From a checkpoint of a small audio captioner: encoder widths [32, 64, 128, 256], decoder activation swiglu.
Rows from block 2 of the text decoder, named by matrix and row number. Rows with one number belong to one attention dimension. Each number is 128 + 24 x the weight over its row's rms, rounded and kept within 0 to 255. All counts start at 0. Numbers have three digits each.
# v: attention query, key and value (stacked) (decoder.blocks.2.attn.qkv.weight, 576x192, the v third), inputs 0-191
# proj: attention output (decoder.blocks.2.attn.proj.weight, 192x192, transposed), outputs 0-191
v.38:145137139114140127101120112129100110148150160156107142124119165166132136157128055112096105145115111144118136138147098135141116143127125173156123156119100117131125120068170150165172149107131098128135153094095106138118141111127079148087143160139089122138148133122150138144127102114124147119148120129077156116115130178118091136103135120140150121115132156111165156060114111124104120112129147114141132106186128207158096161134140110161124110128113122105086134123159121142114110103142131136127132119183098126091121141158075106123083140143141111160150130126157124081084151133148126140
v.39:127089148144162156113122149091156172141143119094127126096135084135186124132141130133147166119105118120154115139141101145117162101087106097119120117125121101115158141098153088115113148118098152081138147122110159113144136107120116139164109139164151119160126122101104120133166122165076117105136129164119148151148123106130097154097108144096155112140122154124130135082143112143114115132143137144123134104122141119125119145134083139147151130136136140099095155166091139095144054165082107152107156137181111111122086086165186073143130145110114092127110122144084152156138129104120120137
v.40:113116116140157096118150159109123125114167099134142139138101104109130127129160143168096139078125162138114159152184171151125138140119141109124132126114135126103141133139134123111128106153079116110142075155152123113130145118103120158121083133126147137118141117184123090114137152115134103154151110091121172138168103123151137132134158122141111152132120117153058104172145154167129090165104157120116096114139160111117101163125134159113123135115129138111093153119105153102175147116144112079109099120105170121142162118145132129154112193180179094092073136142129127101120134134154113111
v.41:131149146112128133185152126131100127103122054116105083121111089131115146124116102145128126089167129138090118137174078125142095111137132104135109114112095120111136130163145084081112125098143127125134100120144107156169120115129114116119151142144079139137106169180102112118150115100119107118108110119105103154161117124108106131110095144189111161112103111146128132082133163110119112137105158156136145149134137110134099176144130133118138130133104138108134112159131150128110127136115136121122138130154119127110135145134163145102151115191156128133076116142100132142109082090203183087
v.42:159159105120116169162131127159121144134099121102129130127110061129081154115112163131117127177158111135136097096108090108106106128107107109095113111154148155114149104143106172148115151135165078135142121105122135142100132121142156156141116141142112142145148146148114137107051111157140112142153134105098124130099112129141093141144110137139110132160158121142185144149116155140107146167116101144119110087174111162110148150130136123136149098139137113094144100139127117158083118142158138127134159159122096181185095125160133123158101132112073115152150073146139152154101102117127125134
v.43:157116097101147146134124140139145091122114180117126151141134101134136136123115116136086154143128138132112140106132085160130079107131138113139137139115153103139082112074094104161100135096102185165124101143091086142140138124101147126124128150119127141132138112149143164123114147106138089157111133095166135126175168131139147096148115155142084094143147159113101120107174112164088130119097153138132117109103174174122131167114108148088164136126167113124082116125113117147129090163148163089133167146117120105117148114104156140137124099148149131140133130090155110165117169170128091166
v.44:119135105142125110126126112166129174125142126151117105149100097124116125119169149113084154118124117110108100108149129108120147122157119116118084129087143071117163133136107097137073150160144100139121135085124119157138133111156152162143104195086145130130150143109093096151091075137085099138123152135152125110107113072112137132126112083146140111111144108120179114122138119073135163164109125162157121102132161176159149127118104135115105142157137135073109102148108122105146100187141103132148129151146141136122177141130146140153109161135135156133155136154121145164122116154156140144
v.45:136124106187144139130128142164119126103125098117160078187135096119137187127087119096128110096149074111131140118082127141160107117168107116129118074121123139139125107141102148132091127147132127171104128123160120138145119134114139086129138138111107151127059127126121149136102097117126138134141110118124135119121138068126121142107176120146105148145136122149145127115157095111138126204106111143115108201154154119142144138145126106136150111133105122130116131135091145125105121136106168108090116170139166138115150173140132103086175093121164123143106105092096128118143104163131151121
v.46:102125102107109128177179153125112145096157096152144136110121083113151159114117112165146146106122133126138083111137155112095125094114141143120096155121095168141139132121190115101175136112123111099162134126185106113110141086145083101128166130146139141108118162146140117112183126127143151097119156115100150106115112125133121175148126128164110114096115131121107111121143176156084105107144164142125121098150127121100143121105113118153132188147126111145126134111092134158140164122124125120146161134114100157146176090110127152159166143150097149138146113130127135140110181083173109133
v.47:165174130113146160158133110164133125141092140113118116159141126146126106118136129126120107139135104160154121085137123095154124091143164104130158098116108124122147132133070115168131108158149115158146091109117117145141124143121111159122120148094100090140140154103132139121109113109102088115127126138116108145091102088140135110141168133142125107121142178123176141134095127132155174079147165144139127119144123097143150117164098144142129127107170184143080108147152121157122090099114128103173117090132118130115095144135121125114145135108116149183160115118179177192115100112148120186
v.48:149087139166126145117120132152166135160086186130100139114111110117098147132101115125172125135126089131076090126098114141119171119112128129119088128131143114155129101120116123085113133105130099170131102128176149092123130119121153075150157119123112136131160144098131122142147113130126134126117135155150114120171124141126122110134094165107126139090111200161125123099119117123121136158127139159174130145131147186115120127113146066161185152119118139142118064130114141141128106143124196146150115178151135123157112166164161109145109094132091122141134098112142144112120151126123137158
v.49:145133152107137179155139157093079130126139150128139123149101109122143104146157133181101134129140154099131160140139102173102143147119154140098118119113116104098109158138146149154155108166045109144139083109119113087129128107106138173106149125133144156149123143099138097134153145123119106138116133105091105121141136115109127159124128126131140115124124161127171137069102165124136138172069127131112107090137141079125098135145151125098112118149143129119158123146141151137122108120139058078083156101102062118138103148153150100116117101139124115134092130123118138152107111109176130131
v.50:144133127141154100123137151124135158164091135142116120117133176126155126050157127111089149122114160153136141103152141124133161099111129170121113139108111097105113148133124139149173144099097102057126150129168151091159129120128105112107093111105140120130213117131166165115091168163084146141104145163138125136069111132126136103080121107106132112144155108112126156117136119182113150127119125112160107107108100148128142113120110121153098131098139122107086134124148109159146138146122099121163153155152133096141144141107112131141148160132128118151109124112156119145097124094120133190
v.51:128130126104146155104145113121107172117133120130131087147128139135106119114115130189075140127137141124131105113114099104128106136138131154142137131124127101122159146137121153144121156114087138100124126092093137085113130119122124127117190107119130151133147141137095122129125092136118108162127136077147108142072101197104159159141085132142172078154142131123130124111142143151162102105109105146136167167110119192115128134118117150140109114161103127088152107114180104135115148134152095126143156127121102164137138170190134138121092145095111105149168156139144116169123109132187129170
v.52:124120115150119144094119123141152150132121148126137159142154112148113090135114108131123156173121111067106105155149155117141158127131106102107126113127136115100127150139090119108150125139142125115092145094126136142124132130115126102119096107124148112140146104082103151101127160121084154149125121156156160128158080118134131107084119077163125109113097134143160126158110117112073226129146110165155144155032140140137121118129117140142149203129127123133121105124140144135176092129151123119159102113120166138145110145157135145130108108130117126146172163086117145139119128147124154159
v.53:133142081135138149138127146129164105130086121105131141152116151119103172115154165084116094131173127123162118100108107130153088108096118140121118096167153162123118163144123136161117113147172105125138131128108123161149108136139134130147100132136053106126119122140130169102114121099112133146117125131152111139115090093133104119069153129112121143141157130110167133165123092154118183158131124138133096172133086096091151119147127138159101119122151163102110104068102133180102126129116108151116104149098152150155141135125100119132183155108126141141147079109111127094139081160117111123
v.54:109097142094142142125161123082173110134139113141133086157158105141165076124174117129137128143128112125084126129161134173149109106187141103184116137137130116108112126100115112112149138128135136145096119133185108168157142124094127165096109169129110128131090097130121122094136110151119108148160147156109150151183158128140125102103158135161087134124110112114119118121132110109115150065114124124141131130102180150142081151108138116124155133145136120112140127165119130112140111115093111119125110099150137101121123142120103111094126132169198118129121195091089119142111146092136107139
v.55:120142125108133080121148105149172122110137119148109159166143185134074124134110108158113128126141126112084162117121166150096091173159158075171109139113128136145116094130146137117139121100113144126144105115114127153116142135139120101113134098097130127109135108122160111148125112121168128128121130119180168102185140182121140133145135127188081148096106172161122097106106118123115137078112139100107116176136150127153131128119162129101114129116101085188161110091130145127105145105156137113123099087130107128114160159107136118105085081139149128107174142123126129141131124127139156139
v.56:109125142156139128175157129110104129154126130134118140126118135137133140137145153170104112057106166108098148072152141133123130139171170125118137118109109108137124147136125090108113132145161173096119088160143178137123160138119117147118156155141138089157103134137131110117087105108110128152076117132160156139131149109145146112075086143120130116117113102115163112173142139112122099120138125096110120093140094117180103147133105111122115116124107167135124138138114155067113151194132151179148083128167113109130142140121117084124140131112167130107125076151123146157118112123175137095
v.57:127077166154151174138127149092105150110121139102166120072130142134141144152156132129142145131113128105152141097167131128111115083161132154111124143098116134144075137136139136166128128176116154115119165132177138100139095110093116119135126108134126113136127109078112148122168152124099134115119128093111134161124154123142122125115135170146101108133110123147128136111114150130128132108106123173095133142125121071081128137172175112074171092139122133084150152144119142122127105152103082110101164089158105101096132121182126097094122156112129101133130152092107120152132164134168085126
v.58:130110090141152101094099115096068144124116117123097122162077144113127099154102108130134144156113118108134134150119159128116193125182163149083121150132122128124120092153122136144139113145102104157141140131171123103083137126136113157153137132114117129102144137082140064147186165142151152167170141099109126094148087126135137138197150113121132097120129131161121146130127158123171121150102142128119157080111122113147130100112170100136134134151108123177145130125150133149168160095171151117148106144107129136140168139149124171130126097112145103156114127115141121151146133157155127108
v.59:124117122131125149082137144163077093104117187128164162118111128119113128130131144132108134108121109140163083116128102122143129096112122120117141128112144121114126169136144133159085137150111123150139118155140185047139108124108137124141110140094093110119162082130155174092141106126104125137134128099110099093126132123127136171091125094072101113150155113132145137072109169140119134140098134144119090118127118167118144108138153148128138122151110122092080120169121132144138115117165113086068186156134142134124135097142113117113107141138124101142129120098145095105147178112107079146
v.60:123126086140110117127112159123073176150155185123153137151107128123134118180115080097144123129112109135146131112125138150084165158166105059085120116109148087164086094126153158122129138108131135120129121134105121133133141104118128108132149118170114105124113143096145131134104098123137151089134133135110177087168140143117115137145122131155125154102109145153127121115150106091127159106145143126113111148139178143157111122107126152140132140139124096125069109167122150123104102137139160151148139100173120090120121142099161085162111090170140097151172143084132123082136157104111144124
v.61:126090110134144106107136124121084099147163117137126122162122160118110168151116156175099074112155169119085090086094111137136101114112103147170145103125160142174147163100124149108115167132152126184170138156142100137114112131147142127163159130151128107117101143122159161127078163137150168134108120106178121134130121114120123081126165144105167126172115080126106139145164111112118136142160101193140100166112118125155139142116123113109112114110099166120086136123135151141142143127120128113086134139116136118105120154133099119092142122130112106135089141119106149142116067129106128117
v.62:121127101107126110190114121159147106119109143162149115135134143101115119126154126133150109102141117108136128140122104128103112143149138144113139137176137136134099125142118143141117129145145142134084122132145148109109154119124164113173116111071127117135139135111118137118152131111133104140133134098164117130097102116128183149163129114146121134105096122140105157186104124155084171101143128133196122113067128107117138103103168151090114158155095106148115149161121130097157122123138094103099092123113166098147159128092126145097139106152199139162091140137120129114115183166128058093
v.63:158136163177121144069166128106133120130123153135129121147164153136169087166116082134129146140118115167132171108112112183129130140164125167162134121131134122100116087090135130098160110112091173119118158166113105098156107114105133132124143087142160164118123092113140091152162122103142129112146122117116132141156148175130145100139162130130138116106114094085104133062154159127154101137111140130110120111130151122103142126122145110131165112107115117133147127156119148100148084126123133107145132112118127113076137089094111135117101083135183116114126179100157095133150168113127150144
v.64:135110113141124162082125111115103117172130175140114116170141124136138113119121156095133159193136137133139088108136120136141110117145094121104144117126127119111185140098131120162122147141123098198137140137113105112134134118135141125093134129169131122137143176124142127115130119145073162095114129107085074117178130122150144118145131114127158147138136132152163121148093159112164117161141145176101123119152111116139170116127109135086144123132120132120166142147159145127166170160133161091159134150162152134116139106132156104148064094103115091125106123078111149117110105176119087105
v.65:143109135137142056150122108166132133138130101122148107082091123132127126112128100135129056082144112123118145175151120118136107117134107122118131150141165100113087110132130140114153167131126111121148158108122148125147146125148134142110153086146148167141050124156105092157124147155101128182133113124137158111108155160135134152125063117105145146101118121104136149129150139128118120120105100151145140120103137161128153141122100142125095117149087106111181104112103172086126109134160117128149143132141119124125154144092128135111129064136185161152169104176112152142100145104138148142
v.66:127177131176110149180077130126157118120108143152068162175087122133111130122101123128142120161095097129152123127139128151143151151150138157137078142130154132142142133115102122145101091134136102178132152130095147123128102123131132119084160127116115101106151110109157115139121110111138096159108113086173067146108118115136168116137101101120189115107177136133117136154108127148119157088144104114159092124124087165155132075136121149122169163119165137108120138116128145139124104134139129138156101096113128151148116156100109166152135140115100182112154108098167106124130153131119116128
v.67:093128109086126151204094130134120149128151123162093109126120118104030157094100144144147187129120121138125067112163156088114159150102126102141114174119152108139168151121123149138108135115132093137157110118105111115131138114162174140095174094116119126101122168124139107127141121140156137113115142107121099144138065101117124152122126103128132130143143121157139108144172168083131142143112136164136124091140153111130174108127096138120128150110152129102137121133120131141117126102174148156163110125129133159118157142159125157171109159123100138144145128151125109119089115140141138145
v.68:134140088159119087110116132162078148165129155137112157117065176127131114107136101138108159120097173110134137136146158102153127145156131114115104116116100122119168113105073165134109130171156134077108118146120120116111139162142138186124133152123114107105143166113140115142122104142125150123138129134129149109083152119096123142152148140115095096136141156127107141162158148077171135129132156142144102063134114137131166118138151160141115081122153082145111155176146128135106134115131093130121080175151139130150070137115126110142134135104138127097133142117087147114139138105096091103
v.69:163127127145119109157117143146091135105095160118078151112113129124166068129138097114117142165173094150118103133127107124131111107143127175109148150126143147128154110118088140143153187159103130135163080129164088115121152112122115171058110138112106156127125131120138122114137123131123150139183131165093114109110120117061124150149162120125109065153104155153171135149136148160113124115150119145120145074116119129126160149099163137150091110128131096147119156146142139148144149110133112082110106151146119116123143135116116082146103111109129124140100133135137167164127131104094117171
v.70:113132169137131110129105128145107178104137106118122135096162119132125080120126135113134121120126136126139094093106134102112115144102105097103107146158131139118147120107115100144149144118108110147171131116135154061085136125132107156157104127111143156142165115135141097148115109129120149169095111098113131118124102063137085149145111121132172093057113106097128181122134147128178154117106074164168151087114124174144191152126132126108117121140143118109116134136127148096173124106141163129151125122122135140129126150134134155157096148095090144149161121149182115092120135109159151157
v.71:150156153128139130139155157100123129119103138092150116127105123136182125137129094120130163176138141141147115134105132111102123123129136181131111137137110151148082135149124132114152127165122195148110180152145141167148109107106126122153126135139141104101121103093117173133116163123151073122133094109131131135174134146143108100163142154159055125110152150095124130119157139108099129122169101114130134111145125111119083128130190107133122134126145138121123067107073109129121132080085139154142161109101130104154122114123131145104148071182131101118137110099122114167104133112167124137
v.72:115161129143123072106125108184143145141107142127100100111138130145197122167115113179143112177147139131102169166111140109110153146131085143127130108127114094132120137112132095120089126126113163090136189131087129100146136139108150080176133110167175118102103159072117132165103149153130164112129116136142129109128110163108129151180109094112157124116155115104116098107160117144110105115148136136114127118124136103140146124114101114107087082128087147159142121117128144096118097151103104115138097133131144135100121144126183154142147132130133092138149099159164115132111123161113143147
v.73:099145166137141110166077109113089120109098156146128104155118108121145107165122117164167131110105133121128145120113134110132153153149143169100134168158130154132135125162149128128127104128146085097131184130107121140105137124147120135089154140162127138081138097115153124170134183149154100129135142109087136138117082089134145168141116107080105122124143161096129092120132168096133126141116134104099133105137116138151146105127107147125151178129138151139168101139130136130095128120141109144193121116103139155159159150178121162095168144106103130103148132168161120139092085116152160169
proj.38:132094157182134130130142126127157133134131107139157134135093118119127131089077156164160140109157148147175150094115168098154122133119103063112126140127158138107145128148112152138115129170113145137096088163114158113161083170139151144158170127120104150106118131117139118139127171125132143134146108121160133100126115108142178123138119118093104097153143071164127095177109129102154141126114128123142132133136157111132109120085132159153111133140175125178146093112103152135119130150096151171145110159112155154157151142114172168118169124143145110101131104129121115130162104130174142086
proj.39:125129116156132147138158121175136118101101129089166141149132131122095116147111159136153116139123150113097131120131133100114113095140147132162100126129140121092140104117144160162135121124139098150136084147121163141128148209121114116127125141125090123035153133142138152130113117112175137116162100135163120110119154144105116085115128110125133102176131118126129087170153153116162139121136131107129147107138136182153091122125145121123142135139142115137085086101085123136126138113109148117162114154083120184189167135108097157142092125134130159095151088130123109060114119126115126125
proj.40:145104118126182144123092159162126099151094132129122142141112102118129116080093123104144117141121085106154138113111118058119119162105088135125158097173142121135156134114135118164105158087143145157180142157142144150130128157136146127097111098149107094138116124116137143146135126114103168095118130142139127127080124151109114115143113128107153124139157142156149139120093127094135109120183146144125109149149128131128128120137149130155171115130129160149123113094101095148128096089105146168164167101139105143112122103153089151059133111102099145176169102125157144141184099120131121083
proj.41:150111125186116105087129145127186128138132182127174138128122163118132111119129159120156124132085139105143127115087161098107123132112130134148103132169159092101115066078125135177134136108118105163109146141152143112111136143123143143126085121126094103082144138099131129135136138173167130107138114176170121127111178140127154099124148129068170117129146105146118113179119151131122139111135115119132140110129130179130105116097139142143103151136137130149117122129062099130156123126144123143144125146145125163173161145145111148135137127100085160106186142156100138134126135165102097140
proj.42:120120162167112108173113098080141134142122115135152122118152150140149122148133117131152160104130141130143134111108161157130134093149152128122113128111123116159107125132132116148140089175138144121123144118125109112156096140154130130111139115109152154103073100137097124157170127157103100099116139133100132097137146158142158116096135130135123103085137118135086136155156137134148114129063101103125152099126156144130084102159135137084128115103168095089145166131106217085140114170138106176085147142160128109113125123172122148116159130179171105103134171127088105137116121124147136105
proj.43:123138116106147119119113144146110132152118079131101068155111145143127115109136133118154087110161117100128134181142166096167158161099098103141128089201101121133152115138135125110122126157160129122145153127104166138107085159129104169124149139151119130131160128103122104169108120139111151113115175160117123115126111112132123143105144117074163156104118134123099146149135144074112102126182130131158102143156108131107107125134118123117129133142138084168161135128163123121143136076141131165145134073132123177127119097168085117126119160107098148167107099151113136120174107121133124089
proj.44:131099143133124147156140115078101110104086092124180149108151125113137126136087134128130114122093156121102143103097150148096128085113151117160106075126102137137104116114157140140144140145148149156148121115135144141151113144155115108095130094121142147103095111122167171138159110215147113107152122147115113116144147177141130120123148114135137134166168101166122116156123164121108118106082153066102138084146119141139097136136169129120156095132170122098126150129069149112112151116109159144128158147153116143152140097128126174121093106157106141147176102138143127139140116111103098143
proj.45:125130147122175074164110097095102167131135143176106107085159133104162119164137161168142136128122145129173123130129133165144120125088163164122090126163131121127128146104152114120138136114141143106129210111147113129162098070134119142143129129136150166147131133135160143158162118166129100119122119138081122139107114178113187097111113156097144079099146126104130109126123175112117099116126125096119134087116136179106125128152128126123117108102142131104163164112149111119113148128177119172161161112147113114130135110152139188095131118158116120108121115134102134124149129143112115118
proj.46:159122094144111122114097110116146091153128149131112133125109128164095095114138068097095112115124108136116136131107124093119109111165127138169147099119144086160126121108074124131118115093128100112137083104123115126148135146144162092090067100133120092159145116103111114157127121118107108114091145118117130161109117091119113056115135124105153152134107110108143147082101088133139151156102092123129139163107079095135127068113133147114133133121117116119103081132125135106160093105161095136107112122161114124123070132093120100080126117114156094130126161156110105146117103145131139094
proj.47:131112144127131111130124103078086168136130130126162120114135109122158168173094145141122121102108152103150115115097144195118111112167137111147082092132132153101078137118155132130143127130101164118103160094135115135129103086155133129132132112116151158119058117115118117106173129194135111117130129133087121133148141165119148149112129134129116114126140124148102076163145146109146109113079102108109142102120141168118103133126173130102090083128113111061169159119106178137118176139111127161106142140137134124154150138132163139135111108177109129120108121170123121127141115136091120115
proj.48:125166126116106109115100083115146108102156068113137110155117138171103126125192131106123170131095185120114166126139153085121113144109148124159142129105109124070148132109170098132165131147118155137143147154148135145071112134146148144108101147160119094124118116157122111143095129143179106117099160170130076107076170088142116113134141082158148153143129153113147132145142140155129118133138141111123171118139068155141137137145156143111090108118148107124125151143102109154159123112134119095134133109106135142143142135103130157136147171160147136101109125166127092111110151147111152156
proj.49:093128123174070103119129143126157116148130079122127134105118146145127124096113161114206117101147137128132158118136116088141075141129123117165147127100148137117180142096122093111131168087161144129138102110128127137133105142105149129127112154152113132045157100083143147097112121098074162137145083150129146122111139118168125081112125147167134129113138135143133150150158105144146122156172107133120149141121134120108127111108144144167137152130137141127104143080104148119150117156148120178131126148099158120163130111143116124146152161122169137130156160138147101069098128119133133090
proj.50:167125126129103140145152104165119091108141159071146137149159146128127117154101151131147120174127084123114127124115109142135099142164150087112108131153155145139129142114145166148106106144171121194116101118128133150135163214112115111159176138119132128117081160136120111108162133121173118116147102142169151132169151145078084124141118132165134112113108100143121099169118145104171144123115140150112146135170144160149121119091150135091135123123145156159122141117103158115126138110096173123121101140125145205107137140139152141126114084154122152102117131114151129156124137129109143128
proj.51:085130100150043117132140147095151076118135132126160163121125128137160110105158115125126135121117131165113144114135145143118126118140140121092119144082124160141102147138096103105156102160147119156107101113154118132113117091117166119121096134100134130139112103104143154100126124139136133154143122139115143124181115074146105140120131126158104172088134126126136140130127107156098138147113125131132128140112163061124114105101144119164125163098133142129128172119082184111137111172112145134065110154158123092145146123089140086175169100142123121146127187116123168150113148088105131130
proj.52:137092160134109145109136133124136141161114095106109076117132172135077132102099150124153146097107114178097144132148090099089147164111157110157144122135143145108145111106185159121104128102153154141169094137156127126091143164129118118137128145147106106095158130158158096112118123154174096114127123123106097115110204138141095085163175112140120125119124120124127120115131136106107084115131127112091138093166086122129089147124146135098127167152150104125117144119073090138128129110110149111140127165129092143114137110137113100123122151096112171106118107175134107100108125126095152142
proj.53:131136159123128095155122076123102152141152158110112115118174138144170116144117154143149144120087110133149098136121124157144130137179143121109074148168140137164110131122137168138126109133118140107123159091122129120166127108106135117137159132117160194108063142136113123151167140141140113127121098132085152142121146178100157118139122146141144081056122120102099084139137176121158104122089102152103149104122140168169116106111116144088105145115139137128144176129156172112130130147131126146120139124172109129125136145152120146105156074138123129101082154125120113125120116120081157108
proj.54:132107146158180133087116144168117133139098103129089117114112149129118137092075158128177116115157146100134128150117114079132131136116114146142125109166164119124162144092147135166090142096165138146152123139108176120133119199113100121170144117154136134113184161109133165158137122110134149111124120128155121104113135147129127087141118145087157086163131117124129150115112165081123124130171137112119136134154118147132128123135099145140160141155126136158110110100129080112140127106139137159176125118090114164139133129164100134127095120084115163143130061138145112083159101159120120108
proj.55:131123135095096133104092143101111135117142116151076083104107115132139130083149089101114126131155120135145125134131125128134144152096087145099172112119123148132134142137104100075117144106150154127113159153151136108089123051108134135123098131133126099211145133110132105124110134131089117118088140109103109130127124107163152140140125118118129151126114124113133190084124110097062134141147138127129103139124103047092150166139132130129122130126108136108143128146173082108147131122149113126125136122143114087106096106136146085135163152101108117165105160143114160147153150160150101139
proj.56:123113102137104136092104144154171093096159146111117132135107108161125106138163105103138152192126102159103111136130117128092147124094102147128123140101116123083165066131127138134165123084109090142138122153104161115090152110136126115119089121103098086029164135155147129090104170109137126127158115108148126132116103140123107122173175133142131166135119131137160149128142119146118147154166149132143147126137137125113149113126142129138123147130125103119111122102082079134164128120084129079125104145097152130161129121123121146145091158090118134120174165152099139133127157114130121145
proj.57:121167112144147121122147142184159117133129151091140144134110158145129102108109159147170130122106138122119139162130120109137119144145156157161120133163137130086158128098160137130116159089131147150154106099105132170147151164114134123156125132148099157045164136131132160131122099094163143137168106154145160113113122156102126097142143131118167097126119136114130106148136115125166090145170103149154161132105127163147118099119112133164121172140127139151122107094094120147115119127144107148178103145085119153189152123115101154142105106113149155109109105146139112053111081134099147133
proj.58:121132116093134134116133133130128111141119098179123144110116123132093147114147120111095104123138113159130144111151108090141087173092093134157192123114137136124170172131156091065133187133104149134139123142126092129143103107144149136105117131193141117170152110127142117122100127090126133141127119138150106138083097085141108129115117136155113175136120171144152159090107101178089138131170151126145117155143119096098177133117122139168129129137146186134114105131148110134106115121139111123138127101106149085080096109089161106133125169119146113151109122118167135161120158103119112139
proj.59:121147134154155107157127103142147135138110106108156121139156143114128129140106162159151149121143152092122134130133159159152114108135128104154084136151122115127127139119145146133156133147132149130153149104127111166161091178124134130132169130135136171070092132105115124162172144140122139117120105148109148135118123155092120105123119122118147077105137108138088096199141139125181099127094093109117119138102121185160088143134118120129125102110175135151144137106112187128078110150117117158138122083120135159151151149149074165102098123169132130110110113135139085093135074106111155092
proj.60:107119113135131151123092152150152119118102089146122119121118140159099135084177110133117108149165172138132161150144116119123134122072101170173172158121118122088187158129138070119145140146120120103143099149158146097081100150135153141126109135137095123155174101138132097144100131112143124109102157129154097150107112090152131105107157124134140155190119150153117159133134110150138152159109122101155113137163107100116136163152143118162139117139130119133113112132123075111151148114143122124145097111093156139144105086116132172162123174118149131124138084133093109116131164140171085118
proj.61:139151116086142100090098132132132154117155157164089142097137134115135137123130122114114159159118099135162150181138138136148110145127124130057129158153163144145133137126129134134147085077129101098116173097090123096122119104117120148118107131110133117182158139136121094137158132119123102143111151113123133159146094133103122175166132143108094122063110111103146172083071138109095127123148130107115138143158151096093172115139102140139116160107111155166158165139160107134141115138116155162134116107146128113134149136145160155143101119128121111102123108120117128185122188149128157160
proj.62:108145122117111146092107154124112139121156114147097101143125116132118112107160131108104125180136092157107138150140138131114156143089105115093178155098103126124158166118122120101124155105116115143127152150124120117082133119129128139068113151169140104103146133131145092102096132087078166135097144137132136162146126110140064119103111149120118175129134142116147162078123116120111102156140169150109109158143113115113147147142075147149122116166116112140144129127154106140149144120137105090169157126130127109107088127164115124136095191044126135117157125100150147159100104138159156121
proj.63:102146098108157129118122162160141109145132113133079132132084139137103125104121136138146094141150119092137104153152097083152108148104105127115158120133141114121165186117122096109110137111147114143131114142111150137106149157116117119169155123164117102135162137132143143093093132061123175144140104131140130130128105079113122119135091138112139136138110143121149178111117107121087135142208146145146127145127142126120160109112102102165128162139086128183113104109155084162119131095144098154174107122074143134137131123134129087133094166080142152161120095119163138082132112143119129107
proj.64:129169115087183128109101138154118134121162125147140111119136134125115147149137148139110123118126115122127113116088153096136090118131120124167144142154152141124096171120168143114123134103138147098137104118129106099130144141121117159127148134133137113155136103130113115118110103109128138179135146120079120113093134120116108114124120097092082144127120146144132150149104086076075131112167139093153121138097093100072098108117107100162132111121152165127123091127157078140109102074157143166125164104098129111095162110143124131118122200183129149124139104145155110062121150072148121118
proj.65:121096115169066151185134125074121135142094128099145135130103130123108142127132108128142158128122141159124146121122118132092153071102157165107122115081100111108173079114125134152144084118122105120142162118141121124099119134130106112133102169105144156096117075148159150150145111115154113079107167170136121107160123113142116103149178167168111105167120102123100091126135125147127135135117121109088154095146164157122128107137153156098121107116128073169099153108080135146135119145104110133132131136116102123157092129153109157148144111085093116104116128112096118143135118154153136131
proj.66:138123162134115132100155096080107158149121076146142098107169133153127150157137158128134145118116134122140095116109139096119118144154125064121134117157146168145136131183174151131152189139162185105119114084156098143135172108120107163136158113131182169138088162130124125099153099135095161125129132115097161137114124124134090167170125112138103145129120150110098164119131128119118113142126133163080148104139101099086106159134106112165098109101136134141143153142162161150122111141127106124116121127116152116066132147142138093130122124113124114118098163170144115106117153119128154142
proj.67:124140161146073108096170114100128110107089140162163128085153099099144128122142123116087151108100139132144132127082149117098145135163115093135143097161135126129106134182135145136164192137144172121124065111141132169128142146092134120128106093122122126169119147117120148137114112152112122169172102126099136116105147115090131159124108131138138090125137136112090136138104112120129137163104123125148124120138070072125091131126134094170146126139153137080138125127116138145089114160114126128110120121133118097130131120073104109105135066141116112116108169160117075155148155119105103117
proj.68:129137125096170140123108140134138134157162076163131133137157131130128135134110129108123096144116114125131124125095123102125092149134111134156170127140178122129141194117167115111103137147136134130112120152112149112170129137125144116140132133167148122141137112129142100106154104093088149138098106091118109132117089116133132147148110111138131198090126150111138159089086109130096124149144139127141133130120099081102104141109109097114159114118119202125157147113142122149137095139151155133131157095086144125060145128142127126090084125192158122167125072133176107100092140134147130085
proj.69:127121122101168153128114149128118105155135108160167108163117147145102135133128155140135118110111156146159172096096157096152096135107123138123163128115156143116149173078137142137116083146130126142124144124091109086112099153161162143154148152149162108093126075156142102141136140104104145122087133124130091129129144126158151102143138140160127160138133100131108150094119141109132145123131139085121137127134144109066110123125093164127148096146174166140112128135145126143168108147134120188149164127128124160104108140172145149109160183157153135114148062155138122100117122126183121086
proj.70:116110126141078136156150100069107128130097133094208150152089108121093122117122105157110149126107124174122122154110125145097156083137152135127156133062093151132128093158099111122155130147120134142141111089132107163147101102125139119074119134085113134086061088128095156128118133138134130118149131128123112120142145145118119143137119115158157130185124122105111068147166096113108116115109125096097133123128144112120112129144136129125103119126115090117134119123080177122083129130097076140096095161125120133142105119104148141126147087127124133087138149141112118134119172124159133133
proj.71:132090124125137131153134134140148127150160085133067140087135160158111167159170132097160094133112140124102113143171128146164159143140151099104131125105133114103151140103166129159080124136130104117120160099131123111102140134131139096130123148114135146152128159159127094115158096103124124100124150137160125140093152104138148104139131149111191109140111132142105143102102124149120154126078106152107161085124142162150137175138111133109130123133082081147159187123162147118126141153158106132126114119122153145132103138141091105166132171085152158137096142139108140157141106155053136109
proj.72:148059156095080138176135136094119122123133081094154132122119099086085116117160100075106126137130119129103130102175124140110141094138146152104141159071140117091153101193144157143138121128144091129126145132157131117127157144145115095109103136121157106139132100146152089119134094099114130112134138133116137132102102118119126119115127173158098124176112126133127113118110134119101166138133117142117125085174134191140130142144183115148146128128095070178133147124111124139128150130125117090147128099118080117155104111134097122138092126073128153126129160142089133128123142121151136137
proj.73:127103166151052120145169123096141131135137098143131155092152126124136150119153134101120148156127110108149094132151119093123112137163112093124123129155147129139126147190127130146140176109131167125150112103162132165144166135113132091168102099115155137182103166135123110097134071117153126120154105119144136108102144126111117112128116121150155068153119138130084143141112128143120158167111105155109117098149113129149115133120130121152134118130122117118127129111138149139105124142129122134122094113145111098109101146098091062156112078111147124125096179141104104173141188119061133149